{
  "dataset": "rosettes with rotational symmetry",
  "image_size": 32,
  "crop_scale_min": 1,
  "activation": "squared_relu",
  "inner_norm": false,
  "patch_size": [2, 2],
  "width": 160,
  "num_labels": 18,
  "init": "kaiming_normal",
  "residual_init": "scaled_by_depth",
  "muon_scale": "original",
  "nesterov": true,
  "grad_clip": 3.0,
  "steps": 15800
}
Rows from block 12 of a small multi-label image tagger, named by matrix and row number. Rows with one number belong to one neuron. Each number is 500 + 50 x the weight over its row's rms, rounded and kept within 0 to 999. All counts start at 0. Numbers have three digits each.
Before each neuron's rows are labels from the 100 images, of 14976, where the neuron reaches its highest value: "peak on" is the class under the peak. Only what is clearly more common there than usual is listed. The data: rosettes with rotational symmetry.
# fc1: MLP up (model.blocks.12.mlp.fc1.weight, 640x160), inputs 54-107
# fc2: MLP down (model.blocks.12.mlp.fc2.weight, 160x640, transposed), outputs 54-107

peak on: rosette
fc1.214:439450455476579484483461508385463525577542576517572398524491623461541410581525555552436529520567449446488480535545518518484575429401412482468407473524500479509449
fc2.214:600596476515440512496524508497507537464529495467538498469496476452420505425460557580507469459498536467406465561518472459463562495423524519542513461385523519577547

peak on: rosette
fc1.425:519471516529469419517525540481502418454519420494527371525525510465590426566496418464496445541501480489512510553470505578507536472537455507497525524554529528513453
fc2.425:581542426485582467540474514551390560533542424435454521505399439533598498511593434458528564459526541520474484457422481576437463564497552526567490498471517494532514

peak on: backdrop
fc1.233:465423643515435563459518464458461552479504516430561549553453474598496466435494508486491532489448510499524529558558495489480325443537501532480641495557507483516469
fc2.233:520483438502596558435468526559605268556477527394516510555512535469506535542505427558529564541534487518471496442461528404512521466497474532454560446513489502588525

peak on: rosette
fc1.52:451471511525495491505551436507475500517481467511509526431517424536342581511543536594494498492542439509494446510480460520509521524553602562451416522439426552554550
fc2.52:465609492546503547532420475512585485577561507482513529549506585567403546471520558465500577486579605462543492574475505535519544464455504539534525667526479562610451

peak on: rosette
fc1.487:513597560537454450446421478600499520542527482546539505543514400493430415460487461519408583523439398396493498455508502464379467440485535530499441497494525486552417
fc2.487:477533451458507630487530473503499428511530397488511502482491445472579448594536397556522494497521546493479426492491510620516452440468484424471554492494544483356521

peak on: rosette
fc1.395:481568415445482514536529585502442532437536566445507566455445528575486534486499507556524487466426539490503492523433459469497490438517579416447461542511580478537533
fc2.395:459409514533516493519546421498468495474474334494547483536431531540497508545549520512470559527458480569516553398605510504544515499641573510490546472486517422432509

peak on: backdrop
fc1.264:527501643529550551571466508421447517497493472502481545490532524526428483535547459488510474478452491520541463523528442533568527496585549490428574510519527464426513
fc2.264:483499475570508516425560523499524503510517544511456471524313456512471474476447456566489488449494442525489529447464474502465557501490574541480490497419444395510463

peak on: rosette
fc1.538:475498397482520523481557538512501555547410415470437463586514376485457500522485500411527523574544484493487467460492414456452636461517537421440507570479533551394461
fc2.538:539457564402431563376500442492542366444527496463490519515508432400561514556467432471497516507430511467468486500516562480521406518401571495515502469562525473496598

peak on: rosette
fc1.571:480580438468519514492413445509538513559504503510473466512462549499454461494501521541590433549524514502480410452482532528499506558506555446440452515445539426512505
fc2.571:456597537451549478526522445487475476472436533434578502423505466449542440541492486488509457476466454559543562567576512452489541460604462431525507434497422344481503

peak on: backdrop
fc1.540:551504528504475506591391543486524438519512422539517500425470537439460522434532437547514571525502476475526536590449494470487589450526565499493482500405495500442533
fc2.540:522485367521460547495500550457492625524472522573509509483526541557538456487555533583520533509515411446556494400545485552533625606528499502414477510478517505591432

peak on: backdrop
fc1.493:595442493452604485489543453473453474555506416506514491550493546531424449443592399478544462548525462534548466524502505510561488571536481480439572491533559526489557
fc2.493:455485556441456493538527478460415526403493528512523484552484510468369501493494541486526507473578496529652532514488503493513484480459483499472388459487504529434496

peak on: rosette
fc1.581:480511477460432513532520451521528449566356411472490464445510450449522521490504528515485505508500484511369502439490532410547516483502479509500638484542459514552534
fc2.581:508496478479452510614460521564547400569404560469484511561519415578522537526539556488524527465499495515459472436468516651506483466529501463537506431534508474506448

peak on: backdrop
fc1.570:507445493550591501532475494571469452464509491532547484579596470496490483510488512470523467530572522596493484502465518503397494455489456440450542492475549472447543
fc2.570:508532448526459434482452531537516540517470499498503395536398579493448448438432403462555500423568601530501584549528561606451552476466499483515439451420483415439482

peak on: rosette
fc1.203:533521496511526470507536525476461466502391392532461545474457438531609484523488446518481482495569521592500509472477527546507498501492552475481491461418474475500503
fc2.203:491472478537541515581416476476548550452428536496458538565463423487461504468517464446490536428504485525498555521488559608406445568473461509519443507395498441517523

peak on: rosette
fc1.262:540458457491517486537525528513461426545484594614452542543435473509488485516517536598436541530487467483436570478560505534480474402457506576433479547528554571490525
fc2.262:534454466532515531499553481453480478492504542541503466487563442504497478482469489511477522494495529523567493542611482482513433486501487451490556558474437580489487

peak on: backdrop
fc1.423:488463623472497546534544494417543462486504455532490538585522483482557575573520510481512488447548571498520541602564472485655462516483530501410500513426564412459464
fc2.423:517504459540439542482490504449490572452487522530496479552531513479527463495514502454432460429562467394538442378473477492510526508566477586505447493448446420514467

peak on: rosette
fc1.532:569471506520464416462556554425528428579571534489543519495517471508531471500457504491468440528430548419460537423430524474402535523544487457547551562515476595555543
fc2.532:472540460515511480490499523471461473571474475524621544470455507560557523517514492488607507508437582466406561539463500640447477420506587511535505502472498605498402

peak on: backdrop
fc1.386:558543469488506556526589504446545453535477427507538467540491597465456499505620584588580513552521489539509494480515558527532535477510447465442536502517467472481402
fc2.386:534595493438467483487649556514497458490493586455462488472495461552388462549562515481541527523524464528482498503483502474458535552395538440483375444470585517486560

peak on: rosette
fc1.605:408533521535518466458418483506471525419491567549489412466538413493538559479522516573502489496525509488494486490520494391549484571564529502484493468514505459420525
fc2.605:496512505475572551517539500453488448523563408493517445546480505562528477493470502544478580574500416618575526501568390554577353581459499542476415532505550491437569

peak on: backdrop
fc1.536:438460446416548565499579472552472528497506518418460547501436500439443490489560521437542424471512467542506544485533468569555461530490498531474535605448474457501475
fc2.536:450493564563532532598487443491407444469524526574473588487521442601499509488520518588560400422525524502473450550482490520575388445406441524522437493474446498529460

peak on: rosette
fc1.179:432532473561550451492478566491404507480489551455537519504480593588448528382538491477606530480505535540557472521413473497519460522410499515445435492533494506458461
fc2.179:511503555453520461489506464469509570518487490548532507520521483522557563497521541506479462478606461473546495467544589508495557482568523489635496491556585426500525

peak on: rosette
fc1.260:525469491522390445548553510434495471544472495498510468419432469429448495603541474495578507539411577602568496423465624520428515533419443467492485492488481563490461
fc2.260:524492432517622500468428498546485529463600525557509481518501475468477400430465523447416465489483438538477558577480488544525488521492424407430438482513454682464502

peak on: rosette
fc1.177:386409540518545519532506519504478488577524433540529483422470513506389414461545532463482458489623469486463526485435535532464489453493525455474445548429467521510526
fc2.177:497627437506511554515404457565494492502458523485560364507538561449482464465480514549547521527454468442549492546583445484357490415530493519445485511498555423540581

peak on: backdrop
fc1.36:486466494520611507450539469496540495513492482510528484508506504462534497572462759385488493500515508580431487535501512512491531511486495482427460535526482473474544
fc2.36:484574506511403554571512506550517518496518487516513503515448542416532486443504289451519453467554617595459463561514376428544478455476558506538514520484494554534524

peak on: rosette
fc1.556:513410476581558456462542496488522525549452538511458468509511437552512518345525604509649481523483447443480483490415578534499545487496447505399508504498450401525410
fc2.556:465440499468510525480400560554512422488452445562504525444587454488583526569538468512549508521530529493551479462484452513452494553518550493537478532477517469524415

peak on: rosette
fc1.122:458461500463496502549485528447460523509517436481502546518562438559483534430407549559445551464439567432550494521551477541487441546484530496586496443506439473513491
fc2.122:557469481461575440512508553489432480519514517442421487436472454530470427471519575516490539516503439513550497502388529427485458533537524528431618497522505502392606

peak on: backdrop
fc1.410:572368496541537520496583498494537513498494428527528433523488532459468580457678547466560524516520517607486517502434540466478497496509524485509493545482515525523545
fc2.410:506492539467483466490505459561500495449476539434487503386471558521411484493482520512511465516509582513531509534508354509530558435446600512518451480516522525483571

peak on: rosette
fc1.272:449552501471511417477493481414434509517509555597526494546515446521523526481536532460534524640533522575534540570474510560492433535540601486473505484393495536499482
fc2.272:436427533485525422499477552572517538460463502587454434534602469539467415533443463521433533543599505494568475514479524443549480414469475535500466523536459506415540

peak on: backdrop
fc1.49:526484545463520505450531474505539465520504542520391428513439464496538584487630635458514491557497510705448526495396529403472518537535558507524476500471490507422478
fc2.49:524480500481537538495555483570482512504496496500501477445477598566491516452509541500511473546590600499488494540514242502539472435495523500526441487492523483517551

peak on: rosette
fc1.336:505480380437549445497484484466542499495460521424468521450471535474438542458556531378620367537469492494549463531505522541501541439501500507431477474504445403550433
fc2.336:462425487522507505477541426467527460458444546487579519477550464492504486429441519521524456598481414488504502583579509522484450493506598382517594457405426553535544

peak on: rosette
fc1.306:493535492410559545513446517500520481511440463518482551492493515498474447550581463455449545499514452515510583457482487528462488551472540474510554495527477517487460
fc2.306:468489527487436526513546509481390539510616521479463554435513515423454465508490522473530518419455356541588453511489602500393460561483510512573499448561516516551493

peak on: rosette
fc1.195:508506404530463458571575537406469473472505493564535477488432465605492532511619574498463467482502462473552534488475467569579551532522523500403551556442684515483502
fc2.195:561521520539523507526521550435430367373479470448576369491510505510418488403405481453511510472476362503427558535476429433469532435388487485505508504524506457463530

peak on: backdrop
fc1.68:512550400482516523507508496564536557507496437577519494414576474489477543589561433480558464554457428512501429547424635539481464463492525445531503573448478500578525
fc2.68:477476578571616505514502426511520516413437537563382401539483538480511570495487474363536489446455583428524532420400444454473433514501551477481463516506523485529535

peak on: backdrop
fc1.550:553492525583488422588501480486479536518470401486527541506569564540476472506537489485540523486572558468561548497516472458502509466494522498461427524458556521466484
fc2.550:547514524512527521481556545527493550465519485501480552546372504493519467535479541526502501469469534610513589442458534589503592469486557453412525567398527448455494

peak on: rosette
fc1.66:537464419569443578520511489470521470539578517501479513435561404544545575396557451482431478440509439530486415594434503494528530539467438381457441437487502430481517
fc2.66:558493576430497575554422459490477438447452574388494412560481500441406523533594400542539531495455505567443538498505532480477517567405501592545508547431514520485518

peak on: rosette
fc1.498:528426453522470522404423555489590462520485412508505508494611446480411502432486500457508516433526434464481417503501608501516525560528468539484505397459470466565616
fc2.498:545593484565490533511538494499494558422466488522539570538463437473490449447417439464534432545508570489432426459439558571506494565546403498452514497543538482529537

peak on: rosette
fc1.289:445416484474510405472456477537486484556605477499577509504407512549463506552577525524497538509473535493365548506514532533559503495534554545498480429492514509457512
fc2.289:525554519492473443478479491465380524537386519442550526559480466544600497469504495477508497483477596499511517485479490478446524423489436500558523556513502526514536

peak on: rosette
fc1.389:470424504518493540515478525561499521542500484492503536512487523568543502557510583495488543503521490444519496492464462515453481486467480491490518519552504542514506
fc2.389:534487472457475400533527568432448488474528514489473519511492451437520471472499537553521427533430435437468494527455590385455492501536534514520553507541467498496501

peak on: rosette
fc1.475:511473492542555559522462484471553467557539438485463457456463542490574590526461520444492422534451503416475512475460530488510511425490590454528584541449439520493531
fc2.475:539605478542490544594584551498427480524471466516494466516368491518559502386551511571583458498550516486455578398455468557535522474507516502477432585525530595515407

peak on: backdrop
fc1.480:567720508507489521422482474461467551549495484504443500507471512519509405408507416651508514500499553511558486564456523495491517434495521488304647423484413557473436
fc2.480:552520503457452544498512480498577551450429481487532511357436542470533437503482563555513470580492549448492563506530422510491486487481475491459473451549447513578547

peak on: backdrop
fc1.620:540475668511531584541491495486435536512486462532478575526541518526535472544527458463472509467501508493503458478527530554475522492522510509459544560517486502429510
fc2.620:479488517593549483483482516485503502463515566544434476577316452462488477460492510526512531455467518523469580469519552482474510523497585492495500505340434460487494

peak on: rosette
fc1.458:533413476510547616502451523576448424541436550473562480428578564494504469595466527479536539448478514479505489420526549487505498448477542435452490539512551515482497
fc2.458:490490420518503470463491443443615557553336486452583511447511481539521555453525511495455552494451497528502523509464525475549557426525500476567406519449420497455409

peak on: backdrop
fc1.189:489556556478488334471523479541524545471434445403538440588419453444483443456502532516496484459488461530490630489476451547484507503514601479520543410507508499488585
fc2.189:470470511494413470517437429516503442512468494613517517495562509508600425445541510539602473503529498526533473524496411435552584521511468453478484497588446501513341

peak on: backdrop
fc1.545:600480386462492484471601413472414536526542492500415550515475552453435436567535574494435566504502519539482529519555483490421444544444422641438482476480547535532410
fc2.545:470529661510563580538482541543515597378553555481511426509511575443492509383494531462527527543511449468503511510536540578512577511578530517446512528522541494514465

peak on: rosette
fc1.420:530504478469469530539587612383399565432455456517481584456460484501518524482528417499531580525445545510516555461459542579495398515542419609470523541519525595429492
fc2.420:440420532475542586439572436480545650553506500538504469511518468475493541423535610513615587534532501473415453501536465506554451476489473592429527642446531513540543

peak on: rosette
fc1.432:466547477575524590503561500483514525457542441562441476491513503403501489542502574487558463488510512512431431510507482486543490625488345431451487502556446510472442
fc2.432:482530538493435486443566460489538611576465517461508516478628452404469531454451515450541529491425590651549500579555477526552445530416501428502473464503499456473481

peak on: rosette
fc1.511:375571482410555467480423438471562496499450457515493549456471513545451517564581522476542476519514438575467493502491456514537518455548497516435486528480425493511415
fc2.511:388576513492501434569522434496426486523493523470520524455464464388374457455508539536464492520447498459424490533534648499393474554559483484582509422462447469559409

peak on: backdrop
fc1.523:514480498455533535628533483452449418472515540555485599565492507591506404506474496497578416443607552535521567478485446417539385426424492554488509514492448472434500
fc2.523:543523453493491568500548544495475501483441475470490497553628525503518492570552512538437444517583482469529413483522596509505538512547511555530542536454510460467569

peak on: rosette
fc1.153:491541412527655495535481541503465532495401492517521501396567467525560508498465504466360556472455514485478548402557522545499503461463491525424513468497545429508596
fc2.153:495491493454480444558567580525451387500455437528393476459558464533470498480596429543463432530508476465518472548494528524577530483513641508503436479466470452507482

peak on: backdrop
fc1.565:463487581520495517379495505515485563564437539425509559471523448495474526507514503524488462491386478505463463480482477570470495420443525459521523515578468460573473
fc2.565:448526347458511508416461553520566417501500470553506474513421433493479531420547493640603566462523503500537522530522662586496465508430490459484470523506511473458370

peak on: backdrop
fc1.176:475556529566464385463433526575566481499476469456468568488422541520598497512569429525418396611521496511469559441582408516552491436504533509466585482468464540554529
fc2.176:488561479461475451524581402485546503506518492557517513599518443648505520513554520515532546427569383537439586470424453588422484544443548485467518516582478476513463

peak on: rosette
fc1.412:492501479461512535518508502548512408571356544509449520499551524528504561524446530518534498506425514473391463515492507423477478458454509560491571482565483542559498
fc2.412:499501486462498452481457520488525490544384542489463490387463487509549552495473582452570557441497497485426421445477516466518504457469591504484564478471600475433516

peak on: backdrop
fc1.143:492463496495496494502486489539289483526467478499532441536475491533604615503559309499500449487557461514583557513499457519459496581516458526651479440562462506485494
fc2.143:431499524517602497515521467554511487539509473417512562527527567614549528435458410408524590403507626567494477458499383489591467462474508539538495476445506537492556

peak on: rosette
fc1.537:522495510554466471439403447597564541449477493521553503492555512511598455582509541566542500520579433521514468484507462463524546493412490560449387506522479501553540
fc2.537:427469432469502455491524579428532581482554477473486558438500677670538511464429490500506432500480522384443498513530560458413357509445485506515478529478421497446515

peak on: rosette
fc1.569:545494441527526554478595570554497548470512471440544536497556417461453567543501476663550393470560361499462500549501396525475454483492542459426476552491452498513488
fc2.569:504437510443537525460463513443538256548554422470448523447531500494580561499402454491438540494504547449516463550553507473469436499479574404660531510567476520442452

peak on: backdrop
fc1.325:564396386520630487454571438466444504482595621483513490521465518526437562422479572530539503524479473523478570433412568462478363438458514543382478533618553489625467
fc2.325:445520540510464463622497510453527469494436622501465421537546524482517515546502553515556425471488574575460510427510491569404462532538477567503456514533556422578608

peak on: backdrop
fc1.6:565362504520551558468518489577568499498510528520426461513452529511455597531619483476556505510519541667389563525506395451478519536495581514525475554489500492508529
fc2.6:540453466457464561519541477509489570538492525441476464409452589600502498395500547447499488576481555460565496527490357488474516466467567524481425469469486465511599

peak on: rosette
fc1.76:481560433571540582562485565481488528532380533560493630474454362489508616558557508488483481523453517535485490453593383521532401467475563493481516471485472505400488
fc2.76:473445467465538461387516428475538517435479474400513498631417562387518429467496456547498509514451518446551533554521542431529392529527502551455479526390484489472530

peak on: backdrop
fc1.388:531435545426527520478499513516512526507482545533495482499456521487487496544585620486552444469512506644494528533435432486433546552541589508578422432488502503485492
fc2.388:610511475455520576477567458565439524503433526472519477484456615521518594543513536464509470550581569463558494508498389453534500449523483472463416510443526474510513

peak on: rosette
fc1.249:397449498531532402482465461472411525520526532464516575484548498536515460546450575495505517504514511383639491440496479559488493490579479498536497565478537450472473
fc2.249:517492476425498539624485566531491479489472542532451472535489409448474394455458575433480553529487408514474499515508585405494445522495454548556569448588484440485465

peak on: rosette
fc1.172:454482405577561490598557426480551434543522526528548554464468521456498471520538487472544551457541522491495504554433497598541499502507408409431516461550609545460507
fc2.172:513573501572414462454459483443439511430530426512523432516460526565454469459499523503515485477410471445464436579332445410507602426449393410554538515497528451531538

peak on: rosette
fc1.546:427544515592507454459534483529506443501553506504502526570475523485525473537598383489537518423502573568449529484476426467405527581493495554557503481469501508488375
fc2.546:444475368482439556523506477490585508565522513419553523465473595522449468455487499400537506476558510422510470503523344465446503406482408497522453521499524530496560

peak on: rosette
fc1.131:507538518487530556535454515606521497561423449428519492548465486576542478462485503568463483431412506663455536533452448532506531448553476485471533466463411503413503
fc2.131:491545517569555479544447519529405537517508389496450449526545477515542465464518519521564478493544488569590476490388430475425516555453448481393538437495522574519493

peak on: backdrop
fc1.50:460520538501470482443489460504561473492483517578462446528456503459488619528612455478525505575499512657399515506447457459478508588539582476515427524522474520461493
fc2.50:505492470495480569501567457520543498511481502480514485465462615519506497404518597447462480530525570419466508539506294480475462445520541493538463467557512472526483

peak on: rosette
fc1.74:511474499407394498606499469451566501488488509559535514491451492400496509522512527547559458571509526542477498525510505573367497522407455436455500516463464602426544
fc2.74:499513482569505436519449551518410458477476570538525536482366518524454509522391480490355482502534509517429488457458523451432468462486522452463391499436465490415497

peak on: backdrop
fc1.268:541468492494528560484517520530671459479437465475462521485463507516462577456482676450547362405473452520525497429480488557527496490611424500524488541554452532591508
fc2.268:519522459489597407503516480483554460545518492497431532559493499463525591448529686385535407482466499529487469488485460550607526463469531528533397495450498568408596

peak on: rosette
fc1.244:475529446494510536463409545360570549470521469521504518454506531543442510474565491531445593442528427586433482515544586520509536551397513423478442469609442470570518
fc2.244:424518484517484501474504529467456499448490537551528538505501481453461468513422494464504515470561508542438468498459482514498496533495396495481505496536578424411469

peak on: rosette
fc1.567:500474467544596435469574460467569439580495521499513511495523547536534483423506391550638490548474428396486535514397542549455547513597555522434476495558442431541472
fc2.567:515510536510511410609484530441487534546593399535532438442414481464517478507490432462472477460598530512554468449547531495452495522575485504626500496489566519462547

peak on: rosette
fc1.75:497526448466424484417486475446540524543462466512595482511465462571493528461440492379533494559563424478487482500516589543587503504519636522484525482496492449501476
fc2.75:445524479632502515599535556523445536598555514571576523504451497452543456469540454531476402527468508493470499465537533489496468509479523519489466507521531553442484

peak on: rosette
fc1.499:480485457497528516452554498436426496523496462455458541473503483417561505509502502527442466465528584416426490490558479502489467533444537526493378436452586526481503
fc2.499:490489572501497574510544490470463641475517630495552490488514390455539511475438485479488484450611439548443476575450526415459548511454493573415499425445443557468486

peak on: rosette
fc1.292:483494422564486590550453539488520462581489565452507604507506473512556497539480467377447540467486574468473527487409521558407480455477481439447503454514445460535544
fc2.292:415497569508546457546497508472483561522523387465527561526402568555464527571560474568438439416509495563550443600558415523545545530526528510468433569463556582437497

peak on: backdrop
fc1.356:513516607525488505539513466387447525492518547528504568509519568565526455461522457532547465484456476513526490433560520523562385489591484518499535451549464510435495
fc2.356:514514472545591542423523535503531358526493572441483518552453492509556467498498463520495515462427531488532468422537533457458513466473550475360513488487454477557551

peak on: backdrop
fc1.494:605493633472504447488547500495422537562532511454542557516497562466485527463512467423494608498496480522556407422546482586527499539375435503520482503591521545539505
fc2.494:441507474464559577477451536414565537417509507514491552431531526497532469479443538409514558519387525474500544513498540413450533552466527458583410579437478559522551

peak on: rosette
fc1.462:417535512498541525530377604501512455459528437498506456601500544500419455552419450566477468507457463448507498516512518538575457530524569466479524576523398457430490
fc2.462:482505503536591472576529462491445535628583489373464499455475544526491521505473362461551546446528541443478458534428424507395457589620459467449561489466503486450535

peak on: rosette
fc1.312:460495472509556488450516604515455526417480462550487548493591499454609466500516566624494419519485521456544487469585500594574463545406526450502444395480520503458494
fc2.312:559523459534570525503501488575466642542500555457481476575610510471506414469426463500547604432538403525548479567483578507468498523486564457510447478454484426504445

peak on: backdrop
fc1.528:508482616554505603402439537514494548418476448514499476451596410520471438489494450569524552566426539518517494486529422579469565581534426511445502509598526459419484
fc2.528:553545401447504545503585599413525415532540450494520497594506490566459465541535461450490565531468437566434463510484565452526492576472458564451419526478459515518410

peak on: backdrop
fc1.408:519504501495474513476498484543583491511506555496421402523465488502518597499582598424520495446521507687405530525533439436491512466531537510549440475528468503472580
fc2.408:464478495441532559531563492593461511564472518482512486513503603535496471388488455466476429484581647488501470522532323474512467461495540505554431479464519477474543

peak on: rosette
fc1.216:463484519537533578536426438515481509472535389498446442533556529439495453523518520472456491514424414498553504502554443563490483395464509503435460492501521490489553
fc2.216:569525463507497526435378502448431468598485430527524573507497491487505490477521461506577553586479579479544550437484428462532499445447495505542420619486464502443514

peak on: backdrop
fc1.212:519501487507581607430597503461561472486514430544497427575496534530408537425631533504550477516504467571414510508500476535394467502507554467463520463451498553518505
fc2.212:429532561509532440513554530531495525475508556455522503490515524535410520536476466491507456485435525581571454517533438459573521427417565511457506449473564478483524

peak on: rosette
fc1.158:558483423482494480488466556532402480487451430494518430556540514547548516452546506470486484516574556350460440633554452571553419578581517476443525533531569562501469
fc2.158:504642493517378527514506453515472460453492528503423423502516533582506474520510520529657386555528460540515520554512483468454585510528423514561481478473624425550505

peak on: backdrop
fc1.205:525375500481456433504499486469562543487463502506460467457508518482486487490522657557496559449526505541543454476517523527461499469545477546528499385458507473492682
fc2.205:540515515450539486514482505502540480488562513464559480540492545498596623526477400507470420524542549473461514505436399428538476472507536497499541469463474440454423

peak on: rosette
fc1.188:557552476502436467493488533573491490494518452563421417453573496523469533584529508457586491489463492524434362596478486572648506509453395494435533474464538515509423
fc2.188:501589453545609465459465467422458494491459501500484529509529517458517588451382510513485458472553571561457504446439549533537561507463590459510490470508428549568392

peak on: backdrop
fc1.454:555485608431519485413555505664526523469475473434507511529439515558528492527519546456441511396499480529575539403476413580553447421505513496523578412499452517471511
fc2.454:487433461492644511528452460554490462556465512465529530464583557475463475513515434475509505502580505464581508529447474487518490552552475515476543575449462520537434

peak on: rosette
fc1.276:525445511566505511467490498440466532544472579532508516560471474557501463577617560475505447464529456516420580468490472509483531543501519528432480546469527415482496
fc2.276:557484388482525547497490497464511512557597442519517508544478478473566456513487467386565455481485545461506499554553525492607485563547445455473525496469488420550452

peak on: rosette
fc1.287:506455476449401531501535451500505423527532549471577474494469423557609480517481532486457529459492456543541472481542507587541507460595465527522510510485452515650390
fc2.287:474549540481494389447511433595553497524456483522530522399550492485539444531488521532545526483384437502515599536458487536409468422559470460516526439424398576481521